config.yaml
norm: "batchnorm"
blocks_per_level: 3
optimizer: "muon"
learning_rate: 0.011
momentum: 0.85
weight_decay: 0.02
adamw_weight_decay_other_params: 0.01
Rows from block 10 of a small model that predicts nearness at each pixel, named by matrix and row number. Rows with one number belong to one channel. Each number is 128 + 32 x the weight over its row's rms, rounded and kept within 0 to 255. All counts start at 0. Numbers have three digits each. After the name is the row's rms in percent of the matrix's.
After each channel's rows are labels from the 100 images, of 14976, where the channel reaches its highest value: "top examples" is what is common among them; "peak on" is the class under the peak. Only what is clearly more common there than usual is listed. The data: rendered rooms with furniture.
# convs0: first 3x3 conv (model.decb.0.0.convs.0.weight, 128x256x3x3, each kernel summed), inputs 64-127
# convs1: second 3x3 conv (model.decb.0.0.convs.1.weight, 128x128x3x3, transposed, each kernel summed), outputs 64-127

convs0.111 086:108157171077108075112107141116110136098133118133144115178140089136123081125121106133153125108131148186144116191098097131125152135128116076069153144077113140116094177095115105140120157114102064
convs1.111 087:119106122114095170160183128129145110131098173211172103136083118108120144138095110136117115061120175076121163106082171118094124148159150052101183177112107161135197151139204108171116136107156120
top examples: lamp; robot; barrel; largest object: barrel
peak on: lamp; robot

convs0.45 101:130120166132104073100167167152166130107128172084115089062093147160123170122096134121162155129145156133157087124075113125143094082075088113173123114155149180091113063127175149087146157133137155
convs1.45 093:095120162150130117141112149148149186130144137111077122084140129071183111169128099154169101145090121149110126111145122111086164097057101130188144161077123132105153148162048100159090071137136178
top examples: robot; largest object: robot
peak on: robot

convs0.34 103:105108140059121143050179098143103150110144084158129097184149139148134135113148162126157115093111166126142123133113082104102129124090112076138169163123142112128117107163065074117095198192081123
convs1.34 108:179156194124089120161184153106104120096113115129103102191170168143186145099184152147130177152077179094159158128124106038108170237120103103127162133099139181126130136136190094148170163137095094
top examples: barrel; count: four; trophy; largest object: barrel
peak on: trophy; barrel

convs0.57 104:100088157126134119175111144069133088111167095102127120107107152158119132167101104148138127087123103096103068155122094064142113051108118191103106047141178161181156165094157157077063178137092114
convs1.57 114:100173122147145136092161119123179153147153151106109100109128078105119178157126108113211136083201035159139140094136095081149149092144132105136109148153090090089149137178130098162147111116103032
top examples: robot; flower; dog; largest object: robot
peak on: robot; flower

convs0.107 093:120157133118147143065178164120081120137157118067107149091111116108113110125135164148153173113155157126139100087153144171128148061125116127202132195177179123161097120163134138129131114147066133
convs1.107 103:156062060148153079152132114172072112148145145098095104090151124167120104152136086111038118123167136152049082113123119056118169147124151111105161088139154132130087118132113120138136116096151144
top examples: lamp; largest object: lamp
peak on: lamp

convs0.115 102:164105056101126216097173110112158097106212144038119125079093120183136081110092089134115140141153139102125093138132195159145073132120133138124098109074140104142096140138138159130128126102139128
convs1.115 107:174161152157075166128073124133175149172108146157112119143112160078136197112181168158094144160079116190114079115090133117167123151134145142162049073110134159138192119130157103088033136125137123
top examples: count: three; barrel; arch; largest object: barrel
peak on: barrel

convs0.125 096:189082149115173137152151141145054133118099117091097147146187157132149172167132129106105127085097144117116132153145112110177103076118121124123172111192197145140106167131127108190187097143142141
convs1.125 094:158145140136119137144132053158152088064111115070117130111105173092087100056162136108123110099058108130115087072097095125070179169085097190112135134128135099084131136040111083146139114172124172
top examples: flower; largest object: flower; count: four
peak on: flower

convs0.109 086:184122063037134169102114114132110108089161140113100089082075133155076134141126146140058164139140088114101100139117149086190104168125165176144122109116151145111100160143190103077177154106132147
convs1.109 091:098107103149140080139064124174160117183142130149125194105106179149100164139170139139137098115135095151102079165082159120133118150099204121180117132144107142134185116149107114101119152137116120
top examples: trophy; largest object: trophy
peak on: trophy

convs0.82 095:127126070149123130110082095130158061092176092127116123100137101142141160168108145113120146108128087178096145128105136091158077122088125107158128102152112135146149142091048135145135080067130111
convs1.82 107:157068133082141069178130164153169155155104149106110146108068100142092174134154136157101146158131112152151099113102092138137115087109135120085129087056138132165193145193100136171069167138131111
top examples: arch; largest object: arch
peak on: arch

convs0.43 098:135127139171109106134146130142105107100097115084117131188096122154123126174106068164129147126121053057071144100129157090087112093151172081127089203098120092123115141138085116135131099134122131
convs1.43 102:144084160086123113101119123150116164190134107128095100137083122180151142149107126096106127118197183136158153130183065073141101165181117145124088084113115137074158108145119099148154141134184102
top examples: trophy; largest object: trophy
peak on: trophy

convs0.124 104:141202168141054097139074100152118093100152109135100115140138163133163065149117104134075105125080131105094072150112090124067135144107172209132097202133097157157132149099090174199166101139065186
convs1.124 105:151119150094118122148147142114119170194112113124132156126109149179116086124159139136086144154186120083125130163087117065164092101131141117064140166098164106186127127129085118125178147102131128
top examples: trophy; largest object: trophy; barrel; largest object: barrel
peak on: trophy; barrel

convs0.104 101:062115184085111129103143158180149053135138143083119095144135100116154142133118111107145095121112081111086109143102097137140071108157115131131131117178105136143101126196150138132096145204083155
convs1.104 098:119213095100148054136139134122109202165119143135152179109115104148150165132144148123165129131112192127079146156074174138195140138124134136159102159069098170104158131109055069132114204096125141
top examples: trophy; robot; largest object: trophy; largest object: robot
peak on: trophy; robot

convs0.70 096:119075144176103166151167095149142079105113162185150120123124117089116136126147155079110185164101114125203138120161228159110088130146173094115126112085138082107125065084128164139102124120129141
convs1.70 088:136114082113084197067093115137110168090098201175081140158139174070145143145172133129079159085132110170124110097106095103139134098153140133167149120109136154119129108116086132144146163063137062
top examples: barrel; largest object: barrel; count: three
peak on: barrel

convs0.119 099:099174197099121115137183162155132122174159169122089102138120173101147166145127066113066122111167119075131121173100179100133098127175116145107165113042115137111157137077134099085120097121113179
convs1.119 095:169130168086114139077181137101149106158163085118119146096115099141135092117089072170106110127138145119133137171139066074179117090185098156129061165078147087093132146146161082148090134076110139
top examples: robot; largest object: robot
peak on: robot

convs0.54 100:171156139103109066156170128127144141124137092135080100123143154118090116142125133118147167145108148143155127105098119118104115099159114087096113112138147142091172152107110143080122117148104134
convs1.54 122:167114110160145154146171179148096085129104101086101113105146151085140118096209125124131161095126146140103142031094074140088129134117154165125101143079123131171116131095143136162119147147168138
top examples: flower; largest object: flower
peak on: flower

convs0.12 086:101108103112116145095125086088147168141130100083139078057075178174118135078134108086155144145095105133110075069110075126140140099173121143165155107152167057143117081111113142084131153138147142
convs1.12 091:114138145128192068080125154163128160176096144100124161157142168054129124165140135154142132134095164078122103117156116118165141138132170131157090100115168148096109130156068133040121133127107173
top examples: flower; largest object: flower
peak on: flower

convs0.0 095:134106096138066122135113080130105130047126107151147105138152054174138100126090216126078142121105148143176099103057189116135080133114122096125136128137143129103161154105087164163162104096185117
convs1.0 108:110139090144155132174099190173145163084107111190089132093156109194080138146147107086166156124144117129117145128107139059140174065178098145145170114161142096130072135097184136108125149209118149
top examples: trophy; largest object: trophy
peak on: trophy

convs0.37 111:094067121140141112120135110100108106132159131162067114017163074106080127168144130114091070067085067146147083123131119098127078134153122040130119152140104102112168196163134137125120122107079191
convs1.37 116:118103123119081087100148126167078115134084103147148103144110122093123101076109077128090191109006153169124163098166173109129118108128140143137172183112164104138125130113171068132109137147090149
top examples: arch; flower; largest object: arch
peak on: arch

convs0.100 106:138123142104120119128127108131128153039160157144104142145142142171057144163122137107078148158040189131115111122112109132123140136079105128117149127128089180107141059131094130186173086162173158
convs1.100 107:180166152173077120111078092123068191152086098109192158137120146150135112124188135112086202179101065117119125107127195130103101202127090095149109103113093099150107140110181053123119185107103130
top examples: barrel; largest object: barrel; count: three
peak on: barrel

convs0.39 083:121119176158129136110139151154176059183143095178082117085128065153091125151110147101132121089117235108076107099142164059094099093125139084104116162134135142153134113087122139082123128070096100
convs1.39 083:143103153201066111095128145137153161149177146094072131077156147153147176099128156151163155131129143173167093087177137119091062110100055189092141070138104148181117089108061157156143133150164171
top examples: umbrella; largest object: umbrella
peak on: umbrella

convs0.16 089:069130101110095101158139149165163152143120077127101146129117136145100139155139032207124116170216106105113102140089081144113114092123099112159148058149125115090138145107114141111084166137086125
convs1.16 086:120125122142128120113105095153131137112115128133121150112126104159186156157162204143082113177156185104171101106089187132154245145073113181182108103140087124100091116119190169112155163188105128
top examples: umbrella; largest object: umbrella
peak on: umbrella

convs0.2 101:109177146123074085121100109077125130097141138169170125180140139190126154148126097177138105133208108121114167093172106137114132090143090198121080165176175200123125071134138114154147109144111137
convs1.2 094:156095141149127135184112091189176138144170141162112120126108126147158082122171104096152160122121002134073095178106125107104190127103070147136124138149110129131165160099091120121153178118067182
top examples: umbrella; largest object: umbrella
peak on: umbrella

convs0.102 100:168036155120146121140103159199108128114151170113122105190159120172138133093127113127176159116115133144149123130108113068076120164158074128131137164109135182117116120127089120104098167188120160
convs1.102 117:157132151076105092170137150136112163167146108114175161121109122181163097183134134129160143135076134107159086156089152118174151139131100105091092206105118157107172130127103089132156118115150155
top examples: trophy; largest object: trophy
peak on: trophy

convs0.1 099:123121082055146110140099163173072127069088101127103110124081122164125126137130087168142136147086093062139062132088093100088108093076097099123179148107106130086125124056084091213101097147082067
convs1.1 094:138145166142141108144138080144121154160054144133134137145145109123090158123099147186079105119169169123194163098100134139156192136119070133150143137096129149112135158105164145081121112140065100
top examples: trophy; count: four; lamp
peak on: wall

convs0.90 119:103156096121106119137103169130115154130163176131093128178193125170165135064088144097109118111086144075111160182091118136124102171171130157131178132035053099151180156125100125072135053101143195
convs1.90 111:107113170122152127086172076162186123100130145131121108116103114141058121119133149118071122129109099167118131148173087129117083174187135156044116097164153090153089104099180108159151135156198162
top examples: barrel; arch; largest object: barrel
peak on: barrel

convs0.76 099:143112110083094143150110114112154135131118121180128115112137132084140145124101118108090135140092168150143137181147162114170096120161169096096080117134094132153104097055125125137153144115146102
convs1.76 092:163063150144138100141109128156138147129144113127110155112104172151144140184160090138171140198167109163112070105103081128155133082115090098081168159124139152128078149145089121082132124198112132
top examples: robot; largest object: robot
peak on: robot

convs0.28 092:200104149108142163118112116055150105179162123032174139034144120096077130143139106100163118136101117138102165121074120151131127155088127165071150065091184140149129161153160151077093125170129102
convs1.28 101:188157105094165117159124099167110144198112134173101164109113119083104127143167180121095181142156147214125145120132112129109112109132124128122086080177154180124131190106119125181105153168112135
top examples: count: three; barrel; sofa; largest object: barrel
peak on: barrel

convs0.105 096:110125165100120081108051118122084146140095073103152111166138103196180146103161129109158149166137119139155113147125145137108092087150164112095137141135127205121137092112081088197136073083133161
convs1.105 095:147125154103149128233153132122174049129135127133145157130158137096079104157105135086168104117137119064156147163141155131157122087133141132139179150120093166117153130099096186138182136173089154
top examples: umbrella; lamp; count: four; largest object: umbrella
peak on: umbrella; lamp

convs0.55 092:120066111195109197172139164153135094102143064145093124082131159120183138173104082120079136089120144165130097099045076131121109112122113113105124128074115092152179134117075191163108104146132122
convs1.55 089:151135151113156124036197135088170120136079148078104096102115112141144114126096123152133131133098157174076111146133166117082152132159177067095146161097064100122068113179110153143079114088095180
top examples: barrel; count: four; arch; largest object: barrel
peak on: barrel

convs0.114 094:156143122149116137181139156153172098110113137079132110176124114105170164150110125152109127107156188073105091132107094133088109118167161138114117172067101146135059194128168133158127122156190178
convs1.114 091:144101132086141103112175187116129064148119155137120138124166118113087121078126107134140137138098154135094136165115120159142114126097133096119104039130123094083131101187156096109116067133143159
top examples: arch; count: four; table; largest object: arch
peak on: arch